From a checkpoint of a small image classifier: moe expert_choice.
Rows from block 4 of a small image classifier, named by matrix and row number. Rows with one number within an expert belong to one neuron, the router's apart. Each number is 128 + 32 x the weight over its row's rms, rounded and kept within 0 to 255. All counts start at 0. Numbers have three digits each.
Before each expert's rows are labels from the 100 images, of 14976, where the router gives the expert most weight on average: "strongest on" is what is common among them. Only what is clearly more common there than usual is listed. The data: rosettes with rotational symmetry. In brackets: how many of the 100, against the usual share in percent.
# router: router (model.blocks.4.mlp.router.weight, 8x320), inputs 216-269
# up: expert up (model.blocks.4.mlp.up, 8x320x320), inputs 216-269
# down: expert down (model.blocks.4.mlp.down, 8x320x320, transposed), outputs 216-269

# expert 4
strongest on: grey (99 vs 14.3)
router.4:167124161101138130131104124131112105103181137164150089153188126091130156097176049128150142154082131098079086112112127108075107130181108087171194124153160120119094
up.0:146174140122130118177170168072138172211055098106161148107177146133167086167086201134068113121185133112112155168112121104148116118102129180139116147069167116121154
down.0:128074118174183065131168123123119145113151139104081149124150159166107076079098164131109149127129147125129127138115092129087087154138108086119080074113123180179129
up.1:131185141093081126168212160127148148130119167144139175095086130148141074169089181094101132085146128145148142155148078079119139173100148152111114155131169131119194
down.1:118110182100146217183158145126137138155098102244141126125141122124158132105137131128096138140144106126067147047128105164134168096143076135079175077155120110131104
up.2:124139154147123127164177120095125108182107112111098125080119140136166099131055158122056165126115117160149121142153141095121151146124106165101122165114156093127133
down.2:091123189094158174139141140081121065147123145151181130137103159164094107163130135186093099134132118160085117169098114129107184141165100110103097087099091091110137
up.3:114163139139108112164159128083174152182102123119157141079143161134163096179087187154098127108155130144128131177124103089118136125117151183126079154075156089129198
down.3:106138090112176141125145165123119102136138077133130153093149190108099082136160199147099166135131099174131111172162091125121132099162104087129182111107149099150109
up.4:171183088053098109121149116179155142096128114134126145154090142112074127104119110117112177078105078117120131110160063140086145129110112130122110120108061134105161
down.4:150131109150133116085092090160121142145139135058140091151147151141152086160104194119124112136140192115208122150144138165134115136077150038130095123075166161097140
up.5:133203137083115106146147106157185123103134088117133192126136131150109132121104138118126172073123097098140149110159059126087127136099120145086103075106134148115142
down.5:083087121181133114125134122120094155140172060162074155113168121130146076139145156081118154154095163095142123190163133161144115094134154143190129205103164126107125
up.6:133181109113144131132146170147079143134086155116112181080107155157150093163049155094082143096169143130115132152185099090139154163104145178078067115108152139127153
down.6:171166084118118190144141140111149153152086151155092124158117095084148160131116153160152150086043132144076131092134144145135117125139072172160192097111170123127110
up.7:194166123088104106117198101167165133128124111137145152156080111129074131083111123119107149079093103123136106112145070126114155110128131130132113131111105133103155
down.7:165122128146115123094073101180114133121158122068134101163128144140111070145117189122145129134126170124192123153126137150135105122116147025123095140044186180100148
up.8:126184106135116112144151141052156171162107125110147147092134167170189066168086170109068107123184164105150120175173109095177164146080121211113095100074164124138154
down.8:152126112150147133123131104117145151189148152071128123133154119140092152150101149109121129110116110164179113136137120139150168073146098111166151137136151122135184
up.9:122187111164099138181165143069146167154073119076109156060131169193155084167066155102067111119148150130149124189151075095174130161087147182080081117094156151143147
down.9:149136087137160167172174103124144130157101149093136122153070021124224132181133120087132119123144055131112197085104138135136174138112097166141163110128183103172090
up.10:137158151142108132157166095116187136144115095096124144081155153156151055154065156091121124085168142148159111131158120108172131141108139146094081147105154116130162
down.10:125084167110144202159168171107152073169098097111176152138075114092139098142090166164120140140138102181133091104081126118162155178129068082092154141063146094110115
up.11:169130139140121168112106143100163095153166066082080148125116152135129079128115132112115085137091167142148173160225121104119149093151091197127117077119152141046087
down.11:168129127156132145162130114130147157069063145080129176113113124092171133125122048096102083110071150094169146122125106105176134151146168091126097165149117115131149

# expert 7
strongest on: cool (96 vs 14.5)
router.7:139142162161114143119069109159167099183160135126091166170191152186196120120120144125117143140154160131133140144160138069150087143147110175109078154131112135155097
up.0:125117125132103138131112000160222101145097124130102131167127142145135120110079120120085156134146117144111135111144152092109127169098130149038092167137112145134114
down.0:103153127161155136122102098136216108104125124168128125106113150124120140116061155117112121134118149156055123056134220130121134132140163088169133132153153113113118
up.1:112133182133139152145168088098111148101127153164160088092134120139093185105153128139142172093048157082129114101101154122149127113158145090117168100078194122138124
down.1:118114167163126118151100149119154136118109137160117140102133072123081151117133131126105152111107120095102106127101161137137167133116155113094050092129090142098126
up.2:110145140150108144107102038146201103135122143152143093194122144124138117136130085097098176131169129128109134076150142079129166205078134127023103152141080162141115
down.2:109115091180142144098096111169238143122132123145124131094134116120122106094069186125108124137142128096055123029136202087155165135107194119184127109127163154102146
up.3:137162200090190160108152113136098157157098142168188094153125138120133118172188075140226089148121102085116096125092117160116130102155129127173215141146134106163130
down.3:107094150056125103171132162174146086103082116184118088087168078109102180096086090090200124066109101123160085044132153107104141144147101153108134146152086161155118
up.4:193135090146183151109128173094031146190118116145187123129113137173124106161140195142141097153123237171096159143134132128138107068153132155171130106087195086119108
down.4:124126128194125152101096117173127099081150121101112111175166106130136150103162124116060129121148135101255133133139055141131093125132144155122071165046102149152158
up.5:136120125115165118125143255125032127145099123124159136105127137129144110176165171132156101133131206120106099140115134145139105074137139140197129137142132115139117
down.5:101119096187109159054112139143089113154126094081123120142157107115130158157177116118030129102175101101227117138175045111174115118101102128108140147074172122114119
up.6:141133089100159121174154146136113141124114097118130110076104186151125162156127085122132104106077100096170174155111079151136174160109157115128143116109095055065175
down.6:077128139111145118199144059061140112091099108106100141131131172131118087122144114156114083079086100148121099097138087117088124094180166077117165066142149099134130
up.7:126127102130139139119148238116025137148116127134155129108131144144149121144162143120120094124143189148115078138117130118123121067115160141220134122082124122138127
down.7:098100108219117153057124121175081121137100119067112109165138083133111138176174104116030166116169118132242134120134057119138109125127129133112148133045179114110177
up.8:089113107111116167116126071144149129091172144185137088187122180110124134128125075076103170126163125100093177052139143115132146224045131148069095162156075131106112
down.8:117076101207138155138119119157186118099147125131134145125076154137125138067059125153097157152135114100060112026145163101175142134133201123145143092175168139120141
up.9:091230181082173166118156104105127173125172158123122138182066137116139146151126108118132190157109093107139163086114182163139128200096155110075192145126125145105145
down.9:115099082098146051095139107138121092189152152143100098103087045194129114104184111095143191097138067133159138124186120173070144120136140142142112085207073146093085
up.10:144119139132159114134114243137014100143108115134156138102149138137162103151150154112149093133125183118114103131134130143139101092151110132212150124119153148137149
down.10:149150127158153141094136112142070117167136131110127095168134106126135161183178121131030126101162118133236127166126056139132139126122096149101122149052172129128145
up.11:160112085131159122129147238121035126156101095108145140095135146133138124174161168114132085138118198115125110143117144130132106064132150138186120110108128122128150
down.11:127108090197112162071116118168098124163130093083137113186124123118130147176216131126039149093158111108248125152133046134164127113130094143117116145028174140145132

# expert 2
strongest on: earthy (100 vs 14.1); seven-fold (30 vs 12.9)
router.2:131160119117129118122126137126189110100097104118104240120109127179164114107104186139158117057137161163135198132186068156103104109102154128131136069109137114134157
up.0:142083058108128157037122173088113078141164159125145074146120103091091144078093108149129099129123131112120178111143162099083193128147123139188107168100140116135138
down.0:143156096126075122106114115138161142070124095124105125048081128090096150077148099101149193124035157101164184111103157119120149093147155126180122187140113101105060
up.1:144151112111155094143136095173187173094091127105077187135123118165170079194101134146111107112170098158128142154104094154137144108123137155080143131114073113117176
down.1:116114120087137171166127126132204124147112129054142147165137120089171164155056154114031120169171128121101121178122146121150162104115187128115146160105204024123117
up.2:082160138143113152152139136107074115120147165110178096079096123099120180116141148087107180124089148091140062091133125105140110158086110098137093132132111190139117
down.2:157139149134088086163135161119110161122085092198122153112130182138158132135184134143148091143161088147051138109134107104128149147143120146109182080146148118132172
up.3:126160126119104112137145118132135096141133179175120145076104139098146110084125111002102112095138117161104079116113093153111113056138114158141133177139089111101158
down.3:149180098068098142119092149143134159102085087098133089064087107089120203116078059139138117097085147139136091126084159117129122134155141164097134138189099104157126
up.4:153148142122152092160139086166185169132083117095085208119098137168160072202084164160108103118168118183117134174125080162158136107131149155077146130128112109126166
down.4:085096131098158138144146126161178115160125116046162158186123109106110119142068170105055115156146138131131090181125143154156162101110178097121146153103189036120105
up.5:118124146206120170120138128116068097133126129147124100146118110095151121123165128130117119178163133078129091128177171082107144117121128109187091124135112195162100
down.5:132100112171075160080106150194174146166163123126147174092118185144111094099111160082059111139181100181149106154188113143101105181199111056106121140065157122134121
up.6:061161177103165131206108122133043142101174127098154127159169122150129163154214121130153141176099148122101092094125128139107088213131117114126177133151149136099128
down.6:120125087148151155141097109110058143102072108202115088074081149138126139101191065148161137152121157084119114062115141117119093119129098143110112151177109183090152
up.7:140137118121139099148144093177187187108108107103073208136123113168173068199105146135127127112177098168125139175097081162122129117134133154082155115120077112102153
down.7:105103117100131151147115102148177124148118148047140158206114103103128148157060179120037123157146119127122115171156133130146168131103190143122134159101210027129122
up.8:130122205164116110143150090135108136145142137142102151112149172073145122104155130100103141178107159181100069110113163157191095084151159148091175130196140119123057
down.8:166175175098079133100137144149107105113099096146134074109172117097081194085163073116226112132100142156174135111138151093070089116118158114147147136134068142154180
up.9:140127170188101091105170086139137162152142129140110128097143159038111131096148129102117145183112175185097067098127184152238129113163181133076147123180135114125021
down.9:125162171100090121088140150151129122108112097119146097115175120110082160080165050141197111121089119182141140118127125149051079078124146096153108124131065189159148
up.10:110187111153155125077165088056071163202096139158137093103136073121138121139175161105128128163138204142148080168118147115155138116107145136140122118105205124169117
down.10:131074208141091092149152125106120141156161060166093166158135155147168109117091153152111131038238127201133136108104109133123132147169140123097135135051152164131097
up.11:117098086126145145095096152090071101149132114134218107129125096135125145161163159166152102140139203173140115166125120125108089082137097121177111120092151132165129
down.11:115171159114086113107105139152136151108067156142124113102147141089057142077135069115143157095091152184182137125171162148091182112144094130144126199158105155136156

# expert 6
strongest on: warm (81 vs 13.9); ten-fold (34 vs 12.2)
router.6:067114086157116125127108095091133129123119123070156110091095116099116090119109095138140133171134149117150167134144151065125129125106102109130088110116135143098146
up.0:141157142119166160153158142113130164135159147173136161168083150110172131175177127108173100169150146133097091138131076164125089139143159134136178152129089153112170
down.0:113043133130095120093131149076125114198122118157143069138093130130136127082097153113148123046194131123162152153171170161070092152131079139128116126096123175087103
up.1:176115125071175122128133255101099144135104107123143110120130123116110129144107148132094089099143149080103141150101125139127117116123114148139146152115142087125176
down.1:111153146076133160084107104165118116108168152089147137222136166135151125119065196110114137140180140121149134174130132125140169137109174080151111173065196064118111
up.2:116176161116158168153193147108121172101146131167158183137108178155176134181135111150197098113108124066118098122092058185147104147107165121129209157150126149089152
down.2:138131179146107109070124076042121134184130058110123073187092144183159139139053137146130091099157100141187066169129182179104118146162100085150109184072160138110091
up.3:119124135213095129112094029178147104106129126125104149120163127096135107095103147095113191151132095168138118098124149136124136158151145123011107147194107208133059
down.3:110105126239155159055084122140180115138114138034122130193128124141151156142129196130043143102147117101130091159130014157219135142141120143126159165131126175133100
up.4:122193119083159131159226175087104168155177151114159171131075129143157136168134125117212086148143123153115133133111074121158140090138166111173179217172125099125189
down.4:129156122108203071183157177078148173161152080137117208109076169098153163160142159074118180121122069150118144144096116095153096144086115103091119117128179101182081
up.5:109113125214078122101100000152184108138125135126114147143182112094111142102100130134110171119127101168155142113165141125108129147155124096116100132122156205161081
down.5:102074134251117137051114121121169095139144111048128126134110133135130126115147143164035130111132109119132113107141022156207136143118116153106136135144113178159137
up.6:174110116071183125125142246101099139137099080125144103115149129129140138149116157153129101109155157088093138129104103137120127109127116156145113132112118084118198
down.6:138133144095105170049104124185088148117135129085124145212139186099158145130048184120097118158158110126173143169158118143153166126134178069124131181066223084112120
up.7:106135117251094119123117002163159091128128132120100145147165112090147132110115153119126190128148093152120096090132156116134139158167119153041111152172122224128049
down.7:108103105243145128079113121141159127118155130063159145163080149119134139110133161136024138124155110106145114121133040148223134148138105149108144144147146154147091
up.8:111128115218076131101090000170194092155106164119103126114172115079123134101110146106118161118114094169145125097165148116109127120123118111100105114126152206146033
down.8:118088127255124160055124123193197136128129110063105136109122125111134100088131112138015132157153116081124121098139049169199132127120083156097127143192139192155120
up.9:176129113070173135140141255104084120128122122119159104101133120133123143171140161142103093105138152079109144139091110121109124122116122143151151153108129058129178
down.9:135157133081095168062147135180095133120138126069128150203108157141152136139060199135130138160174130128131127163143122133133169127119151070161130177068213064127129
up.10:123097144237075123102114000171176093120110132136133142092177107082118126103117148123123193137146094179166131110157158110140124132132112133103097146125156218150071
down.10:099106123255136152036128110115172119141130124025121126171098122131138131097147143138016121147162140091138130132115030200215132115140118138125132133138124166144137
up.11:143127120225077122092097000174185094132110139136131138097171108058104126086109145129119135145134096170170139112180147108101136132119107135100110113124136200146071
down.11:130084126233131153057108150132198141133120118041115143163104121151104107121147076137000133171120123096130154108134046161223137123103130155104166169175109169132138